Weights of a small masked image model.
Training: 33500 steps, batches of 256.
Data: trained on rendered roads seen from a driver's seat, with toy cars, trees and houses, 145000 training examples, 59.1 epochs.
Rows from block 7 of the encoder of a small masked image model, named by matrix and row number. Rows with one number within an expert belong to one neuron, the router's apart. Each number is 128 + 24 x the weight over its row's rms, rounded and kept within 0 to 255. All counts start at 0.
After each expert's rows are labels from the 100 images, of 14848, where the router gives the expert most weight on average: "responds to" is what is common among them; "lies over" is the class under the peak. Only what is clearly more common there than usual is listed. The data: rendered roads seen from a driver's seat, with toy cars, trees and houses.
# router: router (encoder.blocks.7.mlp.router.weight, 8x320), inputs 240-319
# up: expert up (encoder.blocks.7.mlp.up, 8x80x320), inputs 240-319
# down: expert down (encoder.blocks.7.mlp.down, 8x320x80, transposed), outputs 240-319

# expert 3
router.3 [108 182 134 151 134  82 159 149 130 191 160 146 114 136 113 114 143 128 145 138 119  73 124 104 125 110  73 156 157 125 156 118 134 102 115 142 125 146  90 124  89 105 115 118 129 112  83 135  97 139 109 127 149 144 141 106  89  96 138 114 103 121 132 128 117 129 141 151 166 139 141 113 194 142 126 131 134  93 142 202]
up.0 [124 129 128 125 135 126 185 134 126 118 143 152 139 135 206 102 116 130 129 136 123 131 107 125 126 146 131 158 118 110 174  85 128 128 105 158 126 133 127 132 125 126 124 117 127 135 138 123 124 121 143 125 121 109 117 120 138 104 237 185 127 103 130 142 122 109 120 131 131 128 135 117 140 114 123 122 129 123 123 118]
down.0 [120 118  96 131 115 137 116 159 132 131 124 122 130 141 123 126 138 133 155 126 130  80 137 121 124 138 140 107 147 103 115 139 131 149 139 109 119 128 113 122 122 150  74 153 121  93 135 122 119 131 112 124 126 136 134 140 127  88 107 141 137 111 132 101 108 127 118 155 140 136 124 143 118 148 126 141 134 110 158 131]
up.1 [128 129 155 129 128 128 124 135 127 128 127 128 127 129 149 128 128 128 128 128 127 142 125 128 129 129 101 125 131 129 130 124 129 127 169 127 118 130 128 128 125 130 129 128 128 228 126 129 126 128 137 127 131 136 118 128 128 192 129 126 131 124 128 130 128 127 128 130 126 127 129 130 127 156 128 131 125 128 133 127]
down.1 [ 20 132 196 124 125 163 128 124 137 129 123 125 123 144 127 129 125 130 147 122 126 128 123 126 203 126 110 129 135 130 127 124 124 129 128 109 108 123 132 127 207 128 134 128 127 126 252 129 129  88 125 136 130 118 128 124 128 129 125 126 128 128 124 134 117 119 137 127 128 118 147 128 224 105 126 129 122 129 122 138]
up.2 [129 142 118 128 140 122 162 132 125 123 150 128 131 124 129 109 117 139 134 144 123 135 121 124 130 143 138 167 137 101 197 142 133 129 109 155 126 142 129 124 127 129 121 122 126 132 129  86 126 115 129 118 129 107 133 124 133  89 255 162 128  97 133 143 115 109 123 133 130 176 136 120 135  89 119 124 144 124 116 121]
down.2 [121 117 116 129 115 128 121 152 135 146 128 124 122 137 110 127 132 130 138 139 136  58 145 115 125 137 153 116 145 118  92 129 141 147 149 134 132 129 128 122 112 135  22 135 127 121 135 128 124 151 117 127 125 138 134 118 128 129 116 128 145 113 138 121 121 137 120 148 147 131 116 142 124 154 134 127 118  99 146 126]
up.3 [126 131 126 178 126 127 130 128 129 195  80 128 144 129 129 127 131 129 127 124 130 130 132 128 126 125 128 127 132 126 130 129 130 127 129 127 128 129 126 185 119 142 127 129 128 151 126 126 128 126 124 128 147 143 129 128 126 119 131 132 129 126 130 126 127 127 130 128 132  65 108 129 128 125 127 130 128 128 128 130]
down.3 [119 124 122 118 125 255 111 131 121 132 131 127 128 124 200 141 133 128 128 126 127 126 126 134 129 127 127 165 128 130 125 126 131 130 128 160 130 124 129 134 128 128 135 129 132 129 115 130 128 130 165 137 126 129 138 129 130 180 140 146 114 128 131 145 131 127 127 126 131 133 135 128 125 129  85 126 132  57 138 130]
responds to: bends right; dusk; snowy verge
lies over: sky

# expert 0
router.0 [ 99 139 149 105 196 121 116  91 119 158 121 156 101 135 103 148  66 146 108 132 113 154 100 134 106 127 109 106  94 116 112 153 143 143  88 150 157 160 140 123 116 205 149 135 130 111 111 116 118 124  96 130  94 131 145 107 115 111 109 161  88 117 123 140 139  98  97 151 148 124 148 159 109  94 137 103  85 117 147 129]
up.0 [127 126 126 141   0  40 140 211 126 130 126 138 131 127 128 127 132 133 153 111 128 120 127 127 126 128 205 107 138 123 130 127 128 129 128 126 127 121 127 140 128 124 128 128 128 159 131 162 135 127 130 127 130 130 130 129 129 128 141 129 124 124 128 134 141 131 127 128 128 131 126 128 130 128 127 128 132 177 124 128]
down.0 [127 123 129 130 128 128 125 132 129 128 129 124 128 128 132 158 129 130 129 130 136 221 151 126 255 130   0 127 112 128 129 132 129 128 130 126 112 131 126 130 127 130 126 128 132 134 126 130 129 169 129 128 141 127 129 131 129 180 131 127 184 120 131 120 187 127 124 129 125 129 116 129 129  90 127 129 128 127 130 127]
up.1 [128  80 143 135 133 132 154 110 171 124 126 124 106 148 123 134 120 129  98 172 110 117 129 110 118 150 138 194 224 130 126  76 139 106 111 141 158 131 139 130 106 132 118 117 107 159 133 127 113 118 100 136 126 118 107 131 144 128 158 142 136 125 108 143 128 115 180 128 153 129 176 138 112 105 120  96 132 128 120 127]
down.1 [151 113 190 125 115 163 129 135 160 133 129 123  68 125 131 120 153 136 131 142 135 144 128 134 126 121 107 141 118 130 131 136 143 125 147 127 128 134 103 136 138 100 114 122 141 152 152 135 117 129 133 150 161 123 179 134 135 132 155  36 195 130 119 115 207 139 119 123 125 255 129 121  88 130 112  66 127 161 120  42]
up.2 [127 122 133 126 129 124 127 128 129 132 124 127 122 133 126 132 128 124 136 136 124 128 130 128 126 131 133 165 155 131 122   0 129 193 128 122 138 128 130 122 133 126 128 123 139 137 131 134 131 123 122 125 120 127 169 125 128 127 132 130 127 250 111 129 128 127 133 126 128 124 128 125 126 125 130 127 125 130 126 125]
down.2 [136 123 127 135 111 134 136 125 173 127 126 121 134 119 129 127 119 122 129 122 136 128 116 136 122 135 128 129 117 127 129 175 122 125 127 128 126 138 128 128 115  90 125 123 129 132 126 132 124 130 120 133 170 129 146 129 138 118 133 121 191  26 131 128 182 151 116 129 131 255 124 124 117  76 125 107 117 121 116 106]
up.3 [129 128 127  92 128 127 130 124 126 126 126 184 126 127  60 131 128 126 127 128 127 224 128 128 130 114 126 128 119 129  98 102 127 127 128 147 129 132 199 130 130  62 128 131 128 129 128 151 129  70 127 127 112 127 130 127 190 128 129   0 127 127 129 128 128 131 113 129 128 113 125 129 129 180 128 124 127 128 128 128]
down.3 [128 127 129 128 126 132 130 128 125 130 127 123 124 128 163 129 127 129 128 127 127 116 122 131 120 128 128 129 133 129 129 128 124 124 132 126 124 127 127 126 157 130 128 125 129 136 124 126 129 129 128 115 132 128 129 128  83 123 129 127 143 128 128  70 129 255 132 129 130 128 128 126 128 128 126 145 128 122 128 129]
responds to: double yellow line
lies over: road

# expert 7
router.7 [ 87  85  82 181 102 145 161 156 109 108 134 129 157 128 103 139 105  86 136 139 133 140 110 130 158 123 156 134  66 171 116 134 109 117 159 100 101 112 123 115 159 135 122 126 123 119 179  91 119 149 146 124  95 118 138 171 126 123  92 133 121 130 133 137 153 162 112 159 131 128 152 155 128 171 132 137 169 113 143  95]
up.0 [127 127 129  34 129 118 130 128 121 129 126 132 127 127 126 128 126 128 141 128 132 129 165  95 128 129 137 124 129 127 114  85 133 128 128 129 129 128 129 134 127 126 127 128 171 128 127 219 131 124 128 130 127 128 128  39 129 129 129 129 175 127 123 131 126  80 127   0 162 125 128 128 135 124  90 129 131 124 127 128]
down.0 [124 126 130  14 102 128 126 149 128  77 126 128 127 123 128 133 135 125 199 131 129 126 147 132 127 129 130 129 129 127 127 156 126 124 128 129 129 125 129  58 130 171 155 123 129 133 124 128 131 129 136 128 127 128 162 119 127 128 128 129 133 128 114 129 114 128 128 124 173 129 168 129 124 129 161 141 127 130 128 132]
up.1 [128 128 128 127 128 124 130 124 112 110 127 130 128 126 127 127 128 128 129 120 126 129 128 128 124 132 128  79 128 130 128 127 127 128 131 116 130  94 129 128 133 128 148 130 130 140 128 128 130 128 128 128 127 128 128 115 148 118 127 129 124 125 128 126 127 126 127 127 129 133 132 129 138 130 130 129 126 134 128 128]
down.1 [126 126 128 122 127 130 128 130 137 138 128 131 133 129 128 133 132 125 128 128 130 132 130 128 127 129 128 129 127 128 128 113 127 127 129 136 128 126 131 129 128 130 113 127 131  99 129 125 129 128 129 127 127 127 128 125 126 126 128 127 128 125 127 127 133 129 139 125 100   0 130 129 129 120 130 128 125 138 129  88]
up.2 [127 128 127 127 128 128 174 106 128 140 129 136 127 128 127 129 129 128 130 129 128 197 126   4 127 128 128 128 127 128 129 127 128 128 129 127 127 137 128 128 128 127 131 128 127 127 128 158 120 128 127 128 133  73 172 111 128  93 108 128  84 128 127 126 130 128 129 128 129 130 128 128 129 128 128 129 129  89 131 127]
down.2 [135 129 128  32 128 124 128 128 114 130 128 126 115 129 127 147 128 131 128 126 130 255 128 129 126 127 129  70 128 127 133 130 128 127 210 133 128 130 145 128 129 111 131 128 122 123 111 127 129 128 128 127 126 129 127 129 128  89 128 128 127 128 128 128 125 129 132 129 127 127  98 136 128 130 129 141 128 129 128 130]
up.3 [130 148 124 149 128 103 129 100 128 128 128 126  86 128 128  71 129 177 129 128 130 129 128 128 128 127 126 127 129 136 128 127 113 129 128 128 129 128 127 128 128 129 128 129 122 153 128 128 127 127 128 128 113 129 125 133 130 125 128 129 102 127 128 109 126 130  31 128 127 125 131 128 127 131 129 125 128 128 133 121]
down.3 [143 128 128 125 128 129 122 128 250 126  80 231 128 128 129 127 128 104 126 127 126 155 119 129  94 129 130 124 137 128  64 127 131 132 132 128 131 130 127 137 128 137 111 129 129  78 126 157 127 110 136 130 125 133 131 167 128 130 127 126 128 126 128 132 128 129 122 134 120 127 128 128 128 130 129 149 150 136 129 125]
responds to: house; tree
lies over: tree; pine

# expert 1
router.1 [148 137 140 145 106 148 136 143 132 150 156 125  94 143 155 130 119 125 111  74 133  52 106 115 144 115 142  96 122 104 151 109 134 139 113 179 112 143 166 147 164 122 144 146 132 122 105 136 141 120 121 128 132 147 152 134 122 130 159 129 105 130 123 123 123  95 121 111 129 126 152 113 139 136 123 185 125 124  85 146]
up.0 [124 128 114 144 139 150 130 122 121 134 123 122 129 131 173  50 137 109 119 131 163 135 129 129 119 139 127 137 152 121 129 136 121 147 210 148 127 141 125  82 121 124 113 133 129 130  95 133 134 132 130 117 129 152 111 157 111 128 137 125  89 135 146 128 121 128  87 129 127 145 142 113 111 123 132 235  98 135 198 135]
down.0 [122 109 138 142  55 111 118 132 125 155 179 124 104 165 133 121 154 166 152 121 135 100 108 115 132 120 151 127 101 136 125 134 118 112 100 133 116 143  98 125 115 204 139 132 145 140 156 129 145 114 110 134 134 123 132 110 121 115 127 141  93 102 169 171 121 131 172 134 131 122 127 170 135 191 129 128 155 165 116 132]
up.1 [128 128 128 128 128 128 199 129 129 130  89 127 128 128 127 129 217 129 128 126 125 129 129 127 129 129 127 128 117 121 129 128 128 128 129 129 181 129 127 127  77 121 128 129 127 126 125 119 129 137 120 136 147 128 126 131 127 148 109 124 128 183 128 128 126 136 131 127 128 130 129 129 127 129 128   0 110 128 126 117]
down.1 [129 129 126 131 128 128 127 125 128 134 106 127 129 136 129 158 191 240 126  89 240 147 162 128 127 130   3 128 130 127 128 127 128 125 127 127 138 126 129 112 126  75 128 108 105 160 127 129 128 128 124 134 129 127 128 128 129 255 127 118 137 154 129 106 149 128 136 127 130 138 133 128 129 128 125 143 127 121 131  49]
up.2 [128 128 128 129 142 130 128 129 128 125 126 129 129 128 128 165 128 128 129 128 127 182 128 128 145 128 130 127 164 128 127  45 128 129 129 127 129 128 128 132 129 127 127 128 128 138   8 130 129 128 127 123 126 128 135 128 129   0 128 127 127 128 127 126 129 129 121 124 129 129 160 127 129 174 127 126 129 126 128 128]
down.2 [130 225 218 107 132 143 129 130 127 128 106 131 124 104 124 123 127 125 150 130 128 129 124 127 127 134 129 127 129 210 126 127 125 127 128 128 128 125 124 133 131 125 126 129 134   0 132 129 126 132 128 128 132 129 129 126 128 124 121 131 196 131 155 186 128 132 128 129 125 130 125 133 120 127 103  58 125 129 126 203]
up.3 [133 130 127 130 126 147 128 125 127 131 124 136 129 125 128 128 112 131 128 129 129 127 107 149 133 128 126 125 131 130 127 131 128 127 132 128 128 125 128 130 131 128 128 128 128 124 130 127 128 130 128 130 126 128 128 126 131 131 131 129 128 130 130 128 140 130 128 126 128 126 127 127 129 130 128 128 127 126 132 128]
down.3 [129 126 131 105 127 131 128 125 128 127 116 129  79 124 126 127 156 130 131 130 211 119 126 130 132 132 131   0 133 129  88 128 149 130 131 130 122 128 127 129 109 127 121 128 130 207 167 139  80 111 127 130 125 128 124 124 128 127 127 129 131 129 130 127 131 127 127 129 127 126 126 130 126 151 128 144 126 121 128 132]
responds to: line: no line; bends left
lies over: road

# expert 2
router.2 [117 164 157 123 153 135 134 105 146 128 125 130 114 132 133 104 175 124 131 164  92 134 139 158 111 120 116 125 152  73 138 118 133 122 122 183 123  95 146 127 112  97 130 105  86 131 119 138 123 113 137 126 160 116 107 110 150 110 132  90 172 151 135 122  75 131 150  85 123 168  63 116  98 130 148 146 106 174 129 124]
up.0 [123 130 129 113 135 127  10 200 121 130 158 178 128 125 140 129 122 114 128 127 128 185 126 129 127 128  59 125 129  69 143 131 130 126 124 133 128 126 125 139 128 107 151 128 124 125 124 134  90 128 169 136 114 126 123 127 133 126 129 118 137 130 121 128 109 128 124 128 125 105 127 137 128 126 125 101 127 130 129 127]
down.0 [132 130 124 130 129 148 133 116 137 137 129 116 111 129 127 127 127 124  88 124 134 111 128 124 127 134 125 123 133 130  90 124 154 122 134 128 154 129 130 129 236  96 133 116 127 129 128 185 148 131 130 132 139 125 183 131 181 123 109 133 119 129 124 129 129 140 126 134 146 125  82 133 133 145  87 135 130  50 123 130]
up.1 [133 128 129  95 126 135 128 126 126 131 126 129 128 127  96 128 127 126 128 128 127 131 110 128 128 127 126 180 161 123 126 125 128 131 129 117 128 127 127 127 143 115 129 128 139 116 130 128 130 128 129 127 129 128 127 128 133 130 125 127 122 127 123 131 199 127 128 128 127  59 127 130 128 128 128 129 130 129 128 126]
down.1 [127 128 147 130  16 126 142 124 128 127 131 117 106 126 162 125 129 129 135 128 129 127 130 126 184 128 132 120 167 128 131 130 128 127 133 129 127 125 131 125 126 129 135 123 131 135 127 140 131 130 127 131 129 132 128 129 130 128 127 130 133 126 135 129 113 126 127 130  94 127 127 127 124 126 128  95 140 128 127 129]
up.2 [127 128 111 127 129 131 127 126 125 127 128 130 125 126 128 129 126  80 129 127 128 128 129 128 128 127 128  89 127 128 131 128 126 128 128 128 129 129 126 125 127 131 128 129 131 129 126 130 127 127 125 129 129 127 130 128 127 127 128 129 130 129 128 127 125 128 129 128 126 130 128 128  90 128 128 129 126 127 120 131]
down.2 [128 139 230 129 128 127 128 126 125 129 128 129 128 128 103 128 128 129 129 112 128 118 146 128 129 128 103 144 128 128 125 121 128 129 128 128 127 128 128 130 128 128 128 128 183  26 129 125 128 127 128 128   0 128 130   0 128  90 127 130 127 130 127 128 150 128 128 127 129 128 129 132 127 129 128  93 159 127 128 135]
up.3 [130 128 128 128 127 128 130 128 131 127 128 126 129 130 126 128 131 128 128 128 128 125  82 128 126 128 112 129 128 129 125 128 128 127 127 129  66 129 128 130 124 126 129 128 129  91 128 130 114 130 130 127 127 127 127 140 137 104 126 126 130 129 130 129 129 128 129 128 126 125 129 141 126 139 128 130 128 128 127 133]
down.3 [128  87 129 129 126 134 133 129 131 132 133 124 107 121 128 128 127 125 129 153 137 139 119 127 139 135 130  61 129 129 128 144 128 128 129 129 128 127 130 129 130 122 128 119 127 255 119 156 125 146 129 128 205 131 126 131 129 183 128 129 127 125 129 125  89 127 126 128 127  71 129 129  85 132 125 128 129 130 125 130]
responds to: snowy verge; vehicles: zero
lies over: verge

# expert 5
router.5 [120 113 111 111 151 128 117 157 124 167 128  99 111 142 103 134 141  92 154 127 162 161 141 133 148 150 120 136 145 166 129 134 109 151 133 124 113 124  95 146 165 122 107 157  76 159 105 124 160 119 154 115 105 136 119 131  85  94 141 115 150  96 124 130 130 113 124 122  98  82 128 107 113 118 119 195 134 131 155 150]
up.0 [128 126 123 129 118 122 118 127 141 135 128 123 128 131 130 128 125 135 151 124 127  16 119 131 133  85 124 122 130 129 138 120 121 129 127 140  82 129 110 132 118 141 124 132 122 128 127 103 125 211 131 128 131 145 130 132 134 126 133 122 113 129 128 125 136 120 135 129 127 163 134 112 128 126 129 125 123 127 135 127]
down.0 [116 133 126 121 126 120 195 124 132 126 130 127 128 123 125 125 111 129 138 193 121 132 145 134 140  96 138 129 137 136 129 128 118 147 129 138  86 123 125 141 162 139 127 135 140  68 139 120 125  99 124 137 129 128 147 128 129 160 126 110 124 170 140 142 148  87 126 125 119 117 143  64 119 127 120 136 129 115 132 130]
up.1 [125 127 134 128 128 128 125 181 127 127 135 127 153 133 250 120 130 129 141 128 118 132 127 128 128 119 101 128  96 126 127 200 128 122 150  89 150 128 127 126 129 129 132 127 141 192 131 127 127 127 128 128 128 128 134 134 128 174 116 129 166 127 125 125 126 129 208 130 127 136 127 129 127 118 131 111 130 128 128 103]
down.1 [128 129  39 126 125 124 134 134 126 128  89 126 126 128 140 128 132 145 128 110 175 134 129 128 128  81 126 255 127 151 127 131 140 129 128 133 130 130 119 134 127 127 120 119 128  72 125 129 128 127 115 111 128 126 129 126 129 130 170 137 123 136 126 124 129 130 126 124 132 146 125 123 124 129 128 123 128 124 119 126]
up.2 [106 128 126 131 127 164 126 136 129 131 128 120 128 128 129 128 137 126 128 128 132 127 129 129 137 131 126 124  75 116 129 113 135 120 130 130 118 131 129 123 128 127 129 126 126 132 130 126 125 127 131 128 129 132 127 145 126 129 131 127 127 130 131 113 125 127 132 129 126 129 136 129 125 133 128 130 132  73 174 130]
down.2 [126 126 131 127 128 131 129 128 128 128 123 130 127 128 132 127 118 116 131 154 130 127 147 130 131 128 133 127 128 129 129 103 128 129 124 130 124 127 116 120 255 134 128 130 138 106 122 131 128 125 131 129 128 140 130 134 134 121 127 121 140 130 127 128 112 125 130 115 127 129 130 128 122 145 127 128 127  63 124 127]
up.3 [133 137 106 139 120 125 118 128 132 145 140 110 137 133 138 118 131 124 125 122 246 122 121 126 130 115  85 110 162 131 127 134 128 121 126 149   0 124 113 133 118 140 127 134 119 124 123 117 114 175 117 126 115 130 130 133 122 140 122 126 116 134 133 119 128 114 134 134 124 152 128 120 127 129 131 113  26 127 168 118]
down.3 [117 124 159 119 120  95 211 116 138 134 132 126 116 147 125 143 119 108 128 149  93 114 154 158 144 123 133 128 129 154 124 138 116 130 128 129 130 128 116 137 153 143 134 160 164 111 138 131 105 106 133 131 129 138 154 134 135 134 126 101 127 126 144 142 131 121 124 127 128  77 174  96 105 126 139 120 125  19 129 127]
responds to: bends left
lies over: verge

# expert 4
router.4 [146  89 146  66 142 139  97 113 141  78 106 119 147  95 126 126 142 166 125 130 111 139 146 150 104 170 130 123 131 110 113 152  98 139 134  58 126 119 128 124 119 124 117 118 142 126 114 143 136 130 134 142 167 113  76 139 163 150 124 137 123 128 139 112 154 147 130  87  92 146 114 137 130 129 154  79 140 146  94  94]
up.0 [123 124 128 129 130  98 145 128 130 127 125 130 126 129 113 108 130 104 216 125 115 128 128 127 128 128 113 163  92 129 126 143 129 128 100 122 118 128 139 125 127  97 130 127 128 128 117 127 126  14 125 128 149 137 129 128 126 114 133 130  88 128 127 100 125 133 130 128 122 200  86 111 126 109 135 128 135 128 129 127]
down.0 [131 130 127 130 132 128  64 134 125  97 134 127 129 129 128 191 107 123 126 123 128 127 127 128 126 143 126 129 125  68 128 127 128 126 169 124 128 120 123 199 124 255 128 125 123 128 128 127 122 174  81 125 127 127 129 182 124 132 144 112 132 128 126 132 115 123 132 132 125 127 128 126 124 146 128 125 128 227 109  96]
up.1 [130 126 121 128 128 127 129 128 121 128 130 132 126 128 134 128 128 128 127 130 124 162 235  67 108 127 129 125 128 153 128 128 128 129 110 128 127 128 128 127 128 129 128 128 199 130 125 128 128 124 130 134 159 128 128 129 129 128 134 128 127 157 126 126 121 131 129 128 188 131  47 127 128 129 128 128 129 129 128 121]
down.1 [128 129 129  14 255 128 128 127 129 105 127 124 128 130 129 127 129 128 127 130 129 129 127 128 129 128 208 129 130 130 189 128 128 123 126 109 129 128 131 129 124 130 173 128 127 128 129 125 131 128 128 127 184 180 125 130 127 130 129 109 126 123 129 130 117 129 127 128 128 126 205 129 132  57 124 117 129 142 120 126]
up.2 [126 126  69  88 189 129 120 129  77 255 127 129 114 127 122 128 119 121 127 129 128  82 127 129 129 137 129 118  50 110 126 141 129 128 125 113 128 127 124 115 127 121 252 127 127 127 128 125 122 128 131 118 129 127 127 128 173 124 128 128 136 128 129 149 133 129 127 140 126 129 110 128 128 130 127 128 136 126 130 128]
down.2 [104 132 128 131 129 128 124 126 130 180 127 129 130 128 130 129 141 138 131  73 129 120 115 125 132 127 125 126 126 126 125 129 130 126 142 128 126 239 128 152 130 126 127 128 181 128 128 134 131 143 127 124 127 127 128 129 125 128 126 128 123 128 134 200 127 129 129 133 129 128 129 130 128 124 128 126 125 128 127 130]
up.3 [127 108 125 123 128 127 128 130 124 124 123 128 136 130 130 128 128 128 117 128 128 129 127 148 127 126 130 129 128 145  68 130 126 129 132 128 134 102 113 129 132 128 133 129 129 128 126 107 139 125 129  89 130 255 113 127 134 128 127 130 125 126 126 125 129 125 129 123 128 131 125 127 105 154 185 122 128 150 109 128]
down.3 [125 128 128 109  99 129 125 132 128 130 143  71 127 129 128 132 131 128 135 131 130 128 125  70 117 128 134 126 123 102 125 136 127 133 129 129 127 190 134 119 125 127 108 130 126 137 125 164 122 128 127 132 150   0 255  93 128 122 128 141 126 135 131 125 131 100 125 116 204 127 133 132 125 122  27 125 129 129 133 172]
responds to: crossing stripes
lies over: road

# expert 6
router.6 [211 144 101 135  65  98 137 119 118 100 128 128 161 126 175 131 149 161 129 130 174 121 134 118 128 109 148 143 162 141 139  94 171 108 119 143 151 154 116 125  96 126 126 121 190 137 179 136 114 133 110 140 114 149 184 111 148 162 138 137 152 142 106 138 122 135 161 161 139 100 133 119 129  92 100  80 119 116 139 157]
up.0 [134 130 130 129 128 104 129 129 129 129 131 123 129 128 125 128 126 129 127 129 128 129 126 255 127 128 128 138 127 223 127 105  79 127  12 128 124 128 125 125 126 189 232 128 152 128 127 133 134 128 129 128 133 128 128 132 140 128 127 195 132 128 128 130 129 175 125 128 127 128 130 124 128 128 151 123 113 130 127 128]
down.0 [129 128 131 127 131 121  83 128  89 130 126 140 131 153 126 131 123 126 156 127 132 129 132 116 146 143 127 126 129  28 127 126 124 124 128 129 144 128 129 126 131 126 131 129  10 127 128 127  62 128 130 128 130 127 118 123 101 129 128 125 130 128 130 135 125  16 128 121 131 126 128 163 129 143 128 126 128 126 124 130]
up.1 [129 128 130 128 128 217 128 109 128 112  69 126 191 128 129 126 125 128 125 125 117 132 127 128 128 126 125 130 117 130 126  77 129 226 125 126 111 128 127 133 126 143 156 128 129 131 126   0 127 126 126 157 128 131 124 128 141 128  85 126 128 129 126 129 207 127 128 129 127 125 129 129 128 127 166 128 129 110 126 129]
down.1 [128 255 130  17 131 129 129 115 140 128 128 130 100 130 127 126 130 124 154 129 125 131 117 125 129 125 116 130 128 133  74 126 124 129 126 129 113 188 132 255 129 129 202 130 126 126 124 129 127 130 127 134 143 109   0 130 125 130 127 153 172 125 134  80 132 120 126 129 129 125 131 127 118 127  90 130 124 132 132 131]
up.2 [130 208 128 128 130 127 132 113 129 106 128 138 123 131 130 124 125 126 129 127 127 128 129 128 129 128 127 130 131 125 108  67 129 126 130 121 132 124 124 124 129 128 223 127 127 130 127 127 129  71 125 119 125 126 128 128 134 131 127 120  19 128 130  86 128 128 127 128 128 130 139 128 129 128 129 127 129 133 129 152]
down.2 [154 121 111 127 124 135 128 128 123 126 129 128 124 127 130 127 154 212 129 127 127 129 126 129 126 117 129 129 128 255 127 126 121 131  82 131 130 128 134 127 130 119 128 129 121 128 125 128 126 128 127 125 130 145 130 129 129 127 127 129 148 131 142 133 103 131 128 125 131 130 131 127 124 126 128 129 126 132 130 126]
up.3 [130 124 125 181 128 130 126 127 129 129 121 173  92 132 126 127 126  86 127 128 133 116 125 131 130 157 127 129 132 129 123 135 127 118 124 130 129 127 118 193 131 154 129 128 138 123  55 127 129 131 125 128  98 148 129 127 129 118 129 128 128 134 139 130 131 129 124 128 128 126 127 125 128 141 166 126 128 161 129 126]
down.3 [163 126 134 125 123 128 128 127 127   3 130  61 126 130 129  99 113 188 132 135 128 125 129 127 125 146 125 151 132 128 126 131 127 128 117 126 159 128 133 140 128 120 123 129 128 171 127 159 214 129 133 130 128 128  58   0 127 151 128 126 127 128 128 133 127 126 138 127  83 127 131 128 124 169 115 128 127 126 124 189]
responds to: truck; vehicles: two
lies over: sky